{
  "arch": "preact_resnet",
  "model": "image classifier",
  "dataset": "simulated grey scan slices of phantoms with and without marks",
  "train_examples": 122500,
  "image_size": 24,
  "crop_scale_min": 0.8,
  "horizontal_flip": false,
  "color_jitter": 0.2,
  "targets": ["part", "finding", "side"],
  "num_classes": [4, 6, 2],
  "norm": "batchnorm",
  "activation": "prelu",
  "channel_attention": "se",
  "depths": [3, 6, 6],
  "kernel_size": 3,
  "stem": "deep",
  "avg_pool_shortcut": true,
  "widths": [64, 112, 192],
  "loss": "binary_cross_entropy",
  "init": "orthogonal",
  "residual_init": "none",
  "optimizer": "muon",
  "muon_scale": "match_rms_adamw",
  "lr": 0.0044,
  "momentum": 0.95,
  "nesterov": true,
  "orthogonalizer": "newton_schulz_5",
  "adamw_lr_other_params": 0.00082,
  "grad_clip": 5.0,
  "steps": 17500,
  "batch_size": 256,
  "epochs": 36.6,
  "lr_schedule": "wsd_sqrt",
  "decay_fraction": 0.4,
  "final_lr_fraction": 0.1,
  "warmup_steps": 1750,
  "weight_decay": 0.03,
  "adamw_weight_decay_other_params": 0.01
}
Rows from block 11 of a small image classifier, named by matrix and row number. Rows with one number belong to one channel. Each number is 128 + 32 x the weight over its row's rms, rounded and kept within 0 to 255. All counts start at 0. Numbers have three digits each.
After each channel's rows are labels from the 100 images, of 14848, where the channel reaches its highest value: "strongest on" is what is common among them. Only what is clearly more common there than usual is listed. The data: simulated grey scan slices of phantoms with and without marks. In brackets: how many of the 100, against the usual share in percent.
# convs0: first 3x3 conv (model.blocks.11.convs.0.weight, 192x192x3x3, each kernel summed), inputs 0-191
# convs1: second 3x3 conv (model.blocks.11.convs.1.weight, 192x192x3x3, transposed, each kernel summed), outputs 0-191

convs0.31:158090062162121076092094122079095138046128098093081084103054104111080168111164112154129120075122111156074113143099109130188123151156164102144123123106120150057130136118118121129136162085114059136181117091111140068117124097111059125055144136116079087119044137114155160140160147102139092074106125145073133104125132099032116118125088106124112130122111092105126102094153158077125121123149154101177160091131125142145097138107100077164130162120118127105135072153128173122138134094160152169103117144165155056086105136152119135107058078164072156146163131114124137101100078126112086125
convs1.31:136122091172095129112091114026110075138139106117091116142173099137133131076169146104134104120094151131147121145118115135166097141148137078111114157141089047159145106047112138131113113104128182116181180156046131144083133102102112143142156079118166157094142074099116112114118106135143137100078097086085117119124097156082155141238121134098112098072077132107100105117137125153134146137119098129102171136129174130107085133100183102170115132102124127152132081151141069110088127134079106098116140076186081064097056185088166103104175189101139113114119116091099081096149114160119108107
strongest on: side: right half (98 vs 41.6); ring (74 vs 17); head (66 vs 25.4)

convs0.89:117121107149116167108061077144100105153159088059103111165079119144122152075103121100139150064150047121108099108145110116141123169121149080126097160071123097132105097109112083194102137121089156101161128105129146064131144111137165108135104128134143127131102166176142137100150122117153109105115137212130154107111175111076104157138097083104118123145121120177118134080175055068105126171088090066051118120135135153185110110111158123186162099119108104129173156164118153123095151117091109184187117122152139173045118099113184100112133143139106121135084135163114105167121094147172036103
convs1.89:137130156140144130117134095073160102087084120122128115109148170164065162151179105071140135133143173158098163095114129105154127116166199135173129108113150118138103120146146149117092143171183137099160091128115094119090104119165148089125145106144151055197114148103086173112072119175132119166122102135122157103123100143114138147066132126154154123142133123070133096053069123146151110155132092077146159043154174070199124082159078170129146153122197068130135087212134133129161168136151135133172116124114105157106101145121111151076121182132166127140090141068184144164103098089121062092
strongest on: several spots (100 vs 17.4); side: right half (68 vs 41.6); chest (50 vs 24.9)

convs0.18:139120145136120100158124098137143138127117097098094103135119165163153103125106064115075251089177160102122145118074075074149114095132118137179156149122087070117093126088161136107122124138177125114163103056171150130127161073148111148136139175159170157110100135128141133097142094156118111100107155141116155067134108141098100102092112130062126128131179125097155111076160127159089186084084080091136123097137157115175069164100163145099160126145093090103139171098122111072122120067118079143095107100121200158096116126152179137109092097072133099102132116153144093140122045166087091068
convs1.18:149155116149059130166132149163123117056155194142092153122113118173135115125156154094137101153179172118119143174167133129161125132134112113160159092115144166114044108154140140143156139103117124128104122137104159139116139084142142122090127126119143115126095127130087146111158072128123212122087115109024195044096103165062130121130157122083147128070174174056132061112183100124071138137147177092113116099098103161134122135091106151126146094103076096146106105123094104117164108123093121213164067137125171150121090131141136125057095101123209086132133102116112139081109102157150145103
strongest on: side: left half (93 vs 41.9); dark spot (88 vs 16.6); low contrast (60 vs 25.2)

convs0.177:103171164176108126155068156113173151157175157140109139102077154138144156190134166114120106119137091086077183102097133140127118132093149181119174087121198109113121128186136163154185115158136142106138167128161145189092176158175112083158171193117137127119166128095118175160142065191120126148157132095130084157199145151131153095153098130133167175112109185154115153126104129080093128141091110126118121136139149093093083150128101098122128104101152123089126150085110235137143152138142108088151126169152118143105170090109101113156109117128175134111124142119175062128169117108094108007
convs1.177:111142125120110137133113108119078117117134143071136138051144123138164115122115160125127155085155145110166113136090122123129109109147120116169174100140128141055118081120050104126146096176103138112111172088117131206161159100166118133123111119134180144108110131110142137145133160064132133157169126113127160155126151113101118143084143090143178101129114123053101126141124111133134096124106132110132144117081051113119058146077133104139115121173181115143126195220120033099141128098087130098112166099108162093109148255143153081128065106150163151037133123143115122108106142143146093109
strongest on: chest (73 vs 24.9); several spots (67 vs 17.4)

convs0.65:141104099133148133125148119115087121142094157159138147125131113118104129125164115138136097160135083147065122142120142103187128073144137159116122101143123171000072122125155111111108117099148045122077119140143123089154111183132102121088108129147119119108142141131145118140123126113105143135142140124089089168110130206084115076062182078155119134094120096125133123197092196137149147153094134131136229158164166131088154112179111121195110110134196136156133131090131174151170148171139162121161135115120129170107092147124120122056033116160171148155120111124183116057143093120079118151
convs1.65:118174105090111137109147117141125162138179134209112115088107138097107126104124116157123160094165142123113112179101141103163092104159201105129114052159140144093139148197127132164133152162233111128119154163155124103098113179157092110128091143108094128083146161126140130120125089143135108125149092084139119132133113153136130148135125159122140161126097118173124156139087166135128109119126120083160139115172228102159119126185116146161081149142166134121104170069111225166131150086255131120148147157145100137092108135109108130156173105153195163172149175151143138137124138150098119120
strongest on: ring (89 vs 17); chest (68 vs 24.9)

convs0.40:178140138163122099134111117143077138066122095131105182105136134063098133116083138155111198084125113075136032156143120133106155113133138175146133132090155062133126134112128108122133089122133111116240127077124080141101144139118104155138121156111152134098146169067145117118147090086138101082145170174073157153097153090158095142149074084149111137071104143144105087125136160162080134086170115126094133113117139158088084133163121138143085106114128158154149077089114145165155178093158170136095204126138159077102075141047132117143123132133141109060081110159169156079094065124119098113
convs1.40:140119134164112129145129157126059078122085138117122144154129093132107112106162131142123125186105187074140149126097151185122155099160190073111204132140108142140128128168085131078124113190116150117149160117103090111131127118131118118128122130123092116208169146160125072108137103085156154124124140151131163148066167149124060147050088146117131151085107108133132160079133123136088191138082139089085154156156199180146076190152095163177115096104106096153121116234073111123154114087180095152113123094163114099132107136113136148054156171176148119083155120160128086128164147155126081096
strongest on: side: right half (80 vs 41.6); ring (76 vs 17)

convs0.12:118091110126116124100160136152121161118164106102115102218131153136161115151165132174083113117110126095044090100143124167172080154146132080109101097090160067131081165131155144050119156135171081112098169083064099069092168092133088118059167081070142118145121110105102110143107130168141154127083121214147134117106093120149136129097081118118108126131128157130131134075153132119124157111164135117115117151089169135124106094098182148099121158141095107122088165148193099060099115118115134083070071121133060204071151138130130119142101097118092106176077100138114192112116129088107111134
convs1.12:192159139161075105095140127107141102134122143173155109106178126117156162167081099175150113082089165180124127087137117098124120084116126090166088122148093165094146103084121090144136138111130139149134127101140132093136085060132144143156115118146140136116092081116103100124173107188102092122136078112171111144108114144129157152177121166135152136104124086182180100135121083148125138089129133132159168158138143121146144169157109098189064149090112081126079055116089162164165127128115167093086174039170165100144162195123078134195198104147137205061112139171076103156136140100076106141
strongest on: ring (99 vs 17)

convs0.168:186113124116121077119208135074098142087111121188100145039111129125095084146160076157106116174154157191115121177127106179147124104101134098074133097111125113109155125148109114080133088088164076101099112113121162094152087088095130119141126112159116124092088105096177113087151128143137128077127088108128114098111167161088108169160155150181112137102082093086103149069157159103157125147147107130135148095178129082193078120146090147146145122087119072106124129184162103149122146128145138131026075147085169101073123118139090083121087157116091119121139105095081112099112117105109076208
convs1.168:125158111184127153137107128147037051121095116175125077122167099133138117091140128109097101141120127099155174087139141106130130055133112120133082107124136145126149182124138113130115154148091184178090136089067086121140171168076092154155157166126182138158116170158140115158126151160151120142153178149196163132109126107134114109122144149098210136193152107140084130112106141133150138134138173118106108167143123159080146192166154154139113134122104139105060080109059121103083140119143107118094160080111073054077103097126098117139186148147135072138095125170115043174160075087109083126
strongest on: ring (98 vs 17); side: left half (89 vs 41.9)

convs0.118:138149141149108100137139108093111165097103083168126120041120115137123080165080097145151102125119187102091112112170061124133133122167094122076104202143188104105126149147170101108126119110143146162108149098044122082129174139094126074151093113136116098221129154110081107148089095090183173119135085064091158172127125117165143193103101099196129137141116113103111119188143185113115134096180156173102147148120118213085070139115070141152084148090172126130086125141191133147110091119104124111124082127087121119120116087083125119153133145114142118093094094183124158113143093112096129110
convs1.118:119126164103132193183143129147134067098117082136150101159163087182151142110057158183126078101092105054176073088168123152179114124141134102161113100080123125191088118165090137114114103159107166087137148110098103071130102138162115135111128121153115166130180136173136107179153094139158078160152123122136127151102108019104111186114138129126058131088126130126139142105076168125130155148135171132095134127123168085102110084188147121096125134132159118156120109186097128164144104170104115119122140134123090123123170217082132129087094136189118143059196139134092150076139152110082107121
strongest on: several spots (91 vs 17.4)

convs0.110:162133073125101135139097129091104140063154176130118146089132132103114123125150134086178125158067196166129085130115165087189122054107115122108095122132107110113062099164159111105159131101129114111121133151091172132131134064136103130125121127145107121127032121117103100137115172147106136150173103118155140066126102057099158135091107113070152098133110102123096149068097090141154122086144165145173095104145176114141070138085073103112142163097089120092060126175139100124103109159121189067084124155116148017116124127121119102145135138108045112107153101135089138148113177108088102190
convs1.110:128156165153153130126109092147141077115118143092111128139133100118163165117112135124121135126109111113188145197126133158086137114143126142154141131158150139140110146030130166141147123149039131132127153133105128172151167014113086177151169158141156128139169083126143112122129118113143124130140130123114120144155139122104129125133139158135100091097123146126084119151139120128134114148114126120159186134078077139113120150074151029151165148151106070154142129114122000093130111129040102097110162020156145068176114168137154119173070171120118123080190098122139126094163110139098140141
strongest on: side: left half (80 vs 41.9); belly (52 vs 25.4); crack in bone (48 vs 16.1)

convs0.96:121120143160098156121153185146120152119108140104126128091146152103103079197069121142076136112208078116194185150119119134141103128134148133113219173103137134131082175153124148125109148136102127164136164056125133088113152117134118096087094096158132139161124132088123108138091169145161110099034157146121098109095058112196214127209064064083163078111118121149142147115163110141125144075146107150106165119168165091104099119127107177098140091106153122169117153128163136121149109141150126110151151170110160115113187114074124095188136092111120091046184139111128138155141125102134124142
convs1.96:087161117124157124115107140144163158130250124158090128100155146147140139131130142104141102185138106055172162165148136125130126149100137123131054142099124152137113124107097121147118121079206155122142128095080117105100090116112107143121135105133092160090119118166147111136114159131139102153140127128141155141135136026140163113144110151123132111138113122141162101079119172153119180150136159135100135115088178080123111146170146094119175141120165080149121103253169119160147100132056093120110100067104182133137120212115102160109102100212202153043111155102103151082136118154122145128
strongest on: several spots (100 vs 17.4)

convs0.144:145117129160140092153159167106145088216131117124099157156143118104124126129077173085165048105108159081141135090155116102086092251153126116103110098156128114104116156130147129169184075127059098133127151155124130072059124190118126158087138160172142126106113112164166126092116130136125155132060121135088133113194116146072096093153143110134101122116152108137118165123140151140140133127165110134192132122153152171158132090108108023121112129163106084096182075146117126110098098092163087158163133124151132116185133205091097110115100148083127126114120097199087102144144127124087161134
convs1.144:121125139127126200114145178115112172137140108094078162088180101124141128145110112116113103132187103173111110110177088129110122132134120120139123126205149113148109121187148155116120114147093146123155145159175129221155099119129143124117131182137143144058110141152181124147132086127162145113121130102082088077129119156089190056120190076099133125163118145091138143159230133122093125120116111159067179059117165119106119169061130119202140124127047128154164148116137144163119084090185074158082136133107151099129112178136153067081153111141158097105160136110136149100102136099064159110
strongest on: bright spot (98 vs 16.4); side: left half (75 vs 41.9)

convs0.162:078112120084130112108079134095155092125113146151072126188070138136131123117078122108076134160091151148068097104103150088094157120131078110103118175106138144083136145149133109129100130109096149097108128106093091085094144124118113090109094135156106142085109137096114124147107112132094064187140149108080098128108115183150141119061175128103154146131140115114102081132129197062143082098153102173165147070122137114177075144105212111063118119177137166135102169085133128059114064132141125142160085112160120137027135160164108126150105147121117132186071074117108128129084093111072059146
convs1.162:157143103134089084170118154148189156139180127173093148148100098138099125125125121154147114150081137207139155126139097155151141117080130123152043085136136123132112090065140155133136214157115099127105106153170130112140081074125092149115122086160137100148132087102094170168140150116114097128115140138128061090115122233175106089162113137145153129170136083133147099120133130125151158095158175141097119130117093135165141159099113030128128143099156137094128206160124146164168120150098108143091122125171167224122121132135101117220107132149131139178094105176063144124141127165182114179
strongest on: bright spot (84 vs 16.4); chest (60 vs 24.9)

convs0.87:132141113167103180155161138092121160134097105086108031181109131062140146087113118077102214106153113114122140122135157093121112149080099084113115146117127142089116100172111116158150156111162189113223163136066075133130096065142116114135122073142072139100123106121139148153108130129115081134132139123122172128126092143061101114110106107065139158098168063138132122150110094132135156138028130131086161062102112188143051118097139159144153123092080080149152139106142138123137113106092128095052098104116159161078130132107173107156106149098128124081139115137114173151173089177130139136
convs1.87:148141135120080123226169085136154158069147131098083064151073091097076104161111085095086119121106139175142140159091110076132122197149155131084143162105166117155141121116170112127187141131090159109131116136126121208135096119188136151108123138085096087117099124135055165106116107181080177067133106110133149106107079124134131113102114114112115183115182165093090070115156132086076105156135078128102163168127167134128151128117143139135169132110141098129132163058084149140162104139085079154123108194103125173092096139096125129101115132123144093103118107146166204140115057073097135155
strongest on: side: left half (84 vs 41.9); dark spot (62 vs 16.6); bright spot (38 vs 16.4)

convs0.116:127121135078139190152079128084100155168155126110156120065125112133122138153135109153155147104137174134097050087181124141158076139103096108102111107133106128141201164175091125082189147110131160127160136094146146180144081172093237087141146143139130088098157090096115088126185108116098126113114106234104110134112166164102136146125168078124071128135077094133096124130101144107130158127097114104047137124169097145134164115155048159074104108123129118109117075183138155180114106117143102096125163130123122151173148140140063080156130160073131172139163101144125102144153127129139120068
convs1.116:140090175115224142125073082124079198115088088139155142146154130115108166132169148148133146095099145122139142085113149123117168141141159102098081161137120118086202109120160098062092185118158155110067133097110094126106149094115138130159133124112099100108127107127132145090126161137104189134151110119168144129097124118124144098107158104141108131148165124146098132140150144106198132115087168148155099173139095156139155128164152107118075162118089114116102127165147148123074156119170146096109100239098137064139092071109144079090092064123094219176176125160144028137128146093124149089
strongest on: crack in bone (99 vs 16.1); belly (54 vs 25.4)

convs0.137:075128059162135171125119081118118082071186179143111125128108147113120117102119053133090102145120130177149106107089148080088116141092132082127074145135151095126131109074099085118093136150077126112134107147064084093160179129121109119135109106118095098149105112123148097133116099073145099095157159164162111126116133136102152199133162142115086136120129119075082125112149133103123136122183102079062082070101109096155160203131186121123098143163126087188116167212134105132146141166113064159145090136168097128135197103141080113183156150084152107154139126158097214140125106091147089155
convs1.137:144162130110100112196119143111149078121152127126085120129131190130141102106109167143126153107103146173130115146123142091144089133174116131091127080110109161176116141129137124085143216126167144125111099107144164113134108098101145145161162103179140134134135144128113138119105113126140140200134105147135153123203120040086170142126128128190125092176121131111101113110088164159158130185161126137135055074117112088137134126130123086117118131097255127075155114193080132147157196102109160148147088107139161112147225104123140176207159156153083159175089136115130143167123111147089077137
strongest on: several spots (100 vs 17.4); side: left half (79 vs 41.9)

convs0.70:110131138126094104118117121068114126102101098180084092175117141113116125112122156121126214073151109164149102146145072090192086123154113148149104174145119151161108103201110143139115110127133174167158135130088114137082093182141164112133106086111123143070080102143153142152250121144143134146084093132122145081143113147055103116037177127155156112180099137117127132126073125131113142152063144134210129079148095105189079113121158162111160102157119099132182113098154130063138134093108142136179077148146132062098105125175109135116095110093091162142150101119121088130127117139125108072
convs1.70:098094161092130139148095109146198184134098119132039026136191158090114186151159124145062097143103135169144093171063118152131130178140149188139151191126125115097171141133123111135149151151096106125152115118104114104106105105153192191138173094158166101100122119151136143127136119144109158109132110134112156163155093233114176108118111135156152170156132136139132124132091103149147137097102101161143123151150138102127163098123116116169154239120138108109131127107096167114095098146084014121113136186117143110119133118157071071159128113098137069141155135170157110154137090119134147114
strongest on: dark spot (100 vs 16.6)

convs0.97:117131117082128100116173119114146113136104121138135088177172115135124090095190100112173069081121105096120094132149145129159150082211111117074086156080190124119125152147164097131200135143046096091122129151110126133180113144145135093159066102115149166151118078136114124116167142105075104144081119118080159145067149123078131109078102099073145105102116098142174154169133059092177114150106120104130096136152138068132154162098125122108116167086133169091117118141120097162113151222152168137200131174132180132133134123070098103134097165127129136068168152108096153084083158090134104081
convs1.97:109140153169165073160084133164197081114078118149070116112087156128151087085145096126114127112157115143095128132139084117120084110162044106137085173129179135072091094198154109136106122117099106167059127084132117092091102173128141202123123127143111107073154121115155142085158125163140121102108114155113158173156090173124157070111122122157167133149076137115118074171069141134105068090141122098158122092148119134120144070083069096138136189149118130153169159116097143143122130129116074104109178213117066132106076132147101134097106168145106141145132167154165116132130034131136102098
strongest on: dark spot (100 vs 16.6); chest (50 vs 24.9)

convs0.174:139115151125122119090147115077092111101137090073078087147059112118121121115174087127175148073101074128101112122100122080173156152079109059129089123124155122161118114119115131110123171111113102101122107077060150107167127145125120190120117150134096156148068177121149149159169134139094056139132149075085118108109193097048142176078096137103104056160111115133194121117182105136164077179111094150177161114164112113150094112126114153189140188144145107089135137131151122108126132134128145163087169138122138131037101090198118135173050151149108151118094146146088122105115109087122115129
convs1.174:130103050119072091134097120084180108141156097124115121131134094127146111153110151168107069167089176103168140099152096128162172104095097094160077118133100120161145098100094117136114113162132154132184155137102117166124111159151180151153150067144129163116098096143095104110172151138107172090154084156047083117104118097107127117184121063106131123128167113132112101130159076128110183155090135084096155078184138107120129061162158092117092132147124081076187116110121173133080138102091100079047103161182177146087120201123164079154134142132094113113126135108107045092103116107141104101
strongest on: side: right half (98 vs 41.6); ring (60 vs 17); several spots (40 vs 17.4)

convs0.56:147146078093163095123130153212160074140112109142140168064138135125148072119147136105134111117124151142132142099096141090161171175111174149124125073090123143136142145093088143091151105163100009151073086099205164120180113161123164118136085146142123130214130131151072107145117162148103087110088173072134138135088105118191148144164104197112141131127124129132173130122143111105140115106169178103167117137167145072115119104104100164117123159149105155146132155186123125102100102134082128171104180127157112077145131138117147082186132131169065110119153169148150099050135169066150155144
convs1.56:111156127141161129112136069143201133124086036101095064139106167113084132102131126103120130142078101132105116142101122127115114136115120114149176181129156102111091120135141154132057155098067100139135184115143134160124125156172183188164181086123160096043117100142123135139079169189094142104133140155152187114167102130127179099094120129087108091127086144123107161162095116071091157127095097180112146070151111101111163123102124154151144187143154146120166176167172098157110073120109058114173171187125099135150108142140138100120127105120106091103127147149118146236097151138182085128
strongest on: dark spot (100 vs 16.6)

convs0.75:111122081116099153146116065121148031140122129114137069145134128195128126138121101143149092166089080119174139147103124174147092144087102119136149073198091137124102183073067163144082135160118154138124093119135159112199116215145169159155133090064088156185124149106152108169127103157114134134171152106118178151129145107120096141144141185168143120124125146171155075165153054132119113122170129130093156106098147090147136113170109109110141145139157114137101136099099101134216161119121095122132119112094155132180093124083136133207172158089148103163157115148106112199081166118086174089
convs1.75:149128139145151146119147175138078200121125172080132153155154073130112130059129133130145136099135172120096169126184152089058178155115140077140119140148140136140130047163190095124133096132137138131094144083091095077110175120119093145078115202113108098165106118148109103115157140088122157082164126161129096124144130178103168067047142153146117116136110130161111155125085124092156099119055145176086146135132106167108151128141155171128131134134127141115117106103178071114136111185188114108162109159154120169179128094150125069030117142100104206140136102117175095085119138078080162139
strongest on: crack in bone (100 vs 16.1)

convs0.60:133176166128161123141109096114141120146135111161139063044119126107114106142140030120127083116098116057124097019137127090100084127066158096105113136142226114144156102106118121152139148121056157142116091105099118109114104084141165127150146105094181074127124139095119111177128125182097162053114171189144107109088139108123161163132106101116062099128105164125125139145094086100080140066155129155102065074111132131104111088083101133085125150078089120109100089169114125152128106153116134091156117144122113097121149118085077163082123166134164144134150129113071103174122121150091120088
convs1.60:105135195048143139131142133131142111084106139093134089150106114193153172141223140120146133085098152154138124158135127116157083148105136140116101153118133106109196039192063106090113035111156129106116165079094121143082126102145140173091128158114139101144148077144136072071129134130119152126112136149080159142134121186133156118105111113167153094157119139122078129162100120064132149136093139115157124134090142154153167112125138085138108160161089087149112099175115066155152154153065163119143142198134157079154052135200149116087134141149159142086163055166154152124147112098118128162
strongest on: crack in bone (93 vs 16.1)

convs0.139:089098124130109126113123131114104137140091100135120121149127098144121119112088115153121153093106091172052084095148118088127116113095104142115132179112142080080083112092118167103112081130138145119112123132109163163075114137095163081134138141127130053084170191135091106115131068126094132101102101184080149115105065095128112110092107129084054124092103144175151156110086152135071119127168127106171105119119161053039154104180161170180096133114154145167206173094117131124107158125093133096214133085174098117099115093143118159058104094081143101145076112082144082114091104132120083099
convs1.139:185152131125141136119090095150160101057146160168109136126147165103121154135163120090186116123154154125118111176082100148165120150172110163135149095124079148214201146109157117134111139137145088133112144132162103125118195130114174135080136151132169111158162093107119088109158125148093177123108120165058145131146112162144091139088127120088097062157140090182202076110133128135124101141175152120115142149138131147109134121098124137092129118117079087085115163101166125221126109117141170167160065220121125105139078189168083170135141109142089060129104185167163063109129161098130149172
strongest on: side: left half (71 vs 41.9); dark spot (59 vs 16.6); belly (59 vs 25.4); finding: ring (41 vs 17)

convs0.170:092105116145172187143061116143117112116138089145116160077109143090143120083161103100141105139109049142089127146097121114074119105130154142116117095116072159083107095103091130173043137089111158075181057170165064103089170135107125100131108176158115147105093146118118115096117088070159139170079131086209058135177074119128119156155146174114123119170145114098140082157163130183089127141127156122086125116142094088122164120123061160093129068090139126063124136145129141120087150146136110168122098118146086068207143151153105174124164075147115103124121119138122163187112135132117120136
convs1.170:141136189114151111113163157138092118149038140078163124108119148110144131151121130154149129204112119178150107111136100133204103003084158144131133169145114108169108146182171143109153139109157091085081152134145131191159139067152122129106107139135156094119140130121150128074081090163127114146176136144133085149070142137144137124062138150100074113159158139131163147117149110115147095140175096176125159092137132094142143143120119100147182173130137130113147159069146081105111128081154101098148136184123152125116148134124132158242152200112091103150183048128110190160149115151140123149
strongest on: belly (59 vs 25.4); bright spot (56 vs 16.4); ring (44 vs 17)

convs0.7:132136177097063098128135126121107113118146097095150117109147122092097094097147156143159142121157117177206193138108139148140124118098101092123174160159118062148084145139131081173138178118153120150124020100141171153132150062150121154134068170155211136137126108111125143109198105153101168122144110147088102095082165081115098074108149103188172167110100133123147100082108091054164135116204112146130085116113117132179136111115141132111173135052093108062179171123142102160132162102094111125091108143128163114108115115120144130134122169118116095111099093147100047155076108142153098110
convs1.7:115127114146109149116141089125189100103114102146079152132146160169132122171172095111165125125188127196094141139135127131104146084141123139181097127148175108083107082192195118129130164073080124159133089169152139182125123090137177132092141131173137158060129137157130179106120148150114178139152145152129119110128094173116146097148143142101118157140140146065118071148164085116130166154143147148233129035135141162144167120118143208128146115138076138090164144027112165081116110114125141185138081206153085113128128149134135068103106151071182121142128126139106093142108086118128157129
strongest on: chest (67 vs 24.9); dark spot (63 vs 16.6); bright spot (37 vs 16.4)

convs0.152:133115141099134198166149133159134124152143128153163218110150104108172133137140126095159059102096122145102056157122140148216076048167115147086176081142143134109122084132087180070087087134083138120144117200147082159147143128117073083149146106107127151137084105104138122126110126160147152185123095145182046077145127121160117137163105108105138094161104130110107131139100114210113124108154145129144106161158206095069177098096089143122114097111123139075133093168102126147107133147131174126134103121108122090186129106160120177053133090136071122111084125136144107178111123146112166120
convs1.152:076070170114120131089125133127168137123034142165143063102155156131150129099170165120130158112123095123140100170137134133121135074121169172121082147111137131087095154000173109139122112148112121110094098119132134073149135115102121133130132167167125143139116103140118134153166177175150086094146163113126140150123129034153136133110150129136118154081154105143227171117147151152139115126179138152163076143168095072098108121163105081098137138135085135108154110093156113131157077125128113082090138150079131074137171093149147189144154143100046122124166123129072224129153182149134133148
strongest on: dark spot (60 vs 16.6); ring (40 vs 17)

convs0.78:143158142170113229155111066147136183141092101117137141089161082120147081136161149125123106189157174182106183109117168132108160138143124110088126092144092177141189117106080107132088087150129172130086128102174117157205125104113148110157103128118097192192121136132103147102098101099119096146116139125102146150027138112168182123163142151110148185146155124122084133141150141092136123127125164103171142101089060130085145128080070156116131181152134131173098135110110147105110161096077107134082197092109131106126110179136141108154191166122130111101112157125161127034176156121110102153
convs1.78:132141055152114079127101114168136097158140119134063060165125159128149156086127110125115137085096108132157127149079163101090073133135089134153204205121116093121099069122117146120106119123060124113146213106120156141096157134101132200154172113133172134103102106152132057113179158168142106115137149118144169146163066161069138121137108132135132128138072114132123139166129110125113136161139097137142145115140186145116168099095144196167130122110154146146175125091050111151114094111114090128129124102116083136170104000153113099054106139144059110108143156150168106152126109130144115118
strongest on: dark spot (70 vs 16.6)

convs0.79:130117187154121163142131140120152187199133093133103177171113103122134120113082205112108141099127036094088093118166121106155092182121094083111183142067100126098098128172155137195255097112162134061145143115083122198079081148106100081084195075146104104105162153096134135165147116118160146159139094142144109150104114166098138115056112100136127115099151138152133097150155125155095115131112106133123139148124175159136112140131136120142102107089143116124189131152155115139131097132150130111160169166144100201054094150138098142145101108142141130110113100085123163173105119138081080112
convs1.79:120118164122079166130155119094143141120137118119088125076112115098128139142148070094104110098186073177141106187135125116148114158162108141105128091181126114205137126122125135136194174141093092136120128160122105201125114078111142123157118145121128136131130158109114152159160100172159175112105128140097070077082102185140196079107117177066097121121160129126152128077215150131150116098142115126040152073106183193081088164084136093179130165116053113160151168120125189148094092116147116147104181090089108133113100172113156125141109167110152095107105121051095126104102101122130166133
strongest on: bright spot (99 vs 16.4)

convs0.94:129122143115123159073122101137102157093086096148132147041119094074147125095147114153139121094160160123127086053108119115128077146153074146108114116084128130095134076104111098170103120141102123120099139170137067125107090118102104094103125120110100092100147097112101122116106203093129121143121096204128164133112095115081135130127114107093082154124114104086114128145099158136181133107007137088203146159114107107109115121150108158145089043137181137103122084101116171198092141151095150095136177108098110105175103139192121081049148075146112187086144144055130093134112145130126106150
convs1.94:166123177093174138173163129140111170142146096086160097141107113084126193114126117103131102128109114173151103136103125107133119123133095177104194132113117118088188087156135114137089096108128159097092111104118102147148133112067164109074161164108084138173126103116121089096120141126129109146116117109154080121106128127079156090180121105176070098161129120190085075085135141111162132124102143128135189156091139122125131070149164115117150218094097129078134093159163053164096093174186107096215206165093160072149076134085141136106132105144130149110128119106220094078161105129137136104
strongest on: crack in bone (100 vs 16.1); side: right half (69 vs 41.6)

convs0.61:125171100118124154085132087159120131125111157129142141109134142152118117130146131114112139146163064126159170225141095089171118115169154159116111104094120183000099120132112109093166141100133142094066096155137128110137096132161108137110120116204156115088157148104094101090092131161106125158167139145137085133091123192086098050127103115146207163129114084084115156157168080075099098139079125116085165140165149098071125129133108078181118150120147133187151173094083196096178158151151155061161121143141140102087096124151146110132103121162157124127164124105146086101156103146150079109
convs1.61:107132079116108148112108086062169142146169132129146077068137137145148153123112141111097177115193110080091104104085149103083060098136091122145154110086139137125116118135058127090113125146190169122122154126122112123110089156152084107181109117116119162121197133122203151162131105166123090122141147112167140156139134132139144121078096136135175151097158156122115127081044174139119149119097111103228160100129162125093123124146110111121139100152133161169147135147111160151178166093190101146135131106176080114145062195123102070133082140087191210122166162124180120058134163110107106101
strongest on: several spots (46 vs 17.4)

convs0.62:128106111129163206146118108155095158110117096149147150000123084144100151102169160102147142125151136180115158126102140100121063145115149132100129102127108133110129100141038128140141102099156139133160126142134061145118150207107086106131143151150092161128096122072119116150127058099182171130126082092136118119108138101183147095162119137062143138132127106100146132130129169142080125101126129133093122105118132125137124171081000133130132122100091068099170123127161126184155117158184133150127161129165135073161123120139129171184166109130108106069139123147154160122130177155143110118
convs1.62:127116197130129091115127106114106155095106132119093145155090159132149146096149071092135121166121094132129078167112174142167161086144139115154154142083104122177134225147108124107171126176157125077068163118092201145111128090149094143136078161103145137159125075083138106149135012135127172085104144094132138120106142163145112145103106141112132146118143176104052142128154120151103145145161097125136158110095122126102138073092146075171116137107093139129160161127169021083102125070124150102156177075077097112109095118119151201148095164105117131172176102124125149076131122200125107136
strongest on: side: left half (84 vs 41.9); crack in bone (74 vs 16.1)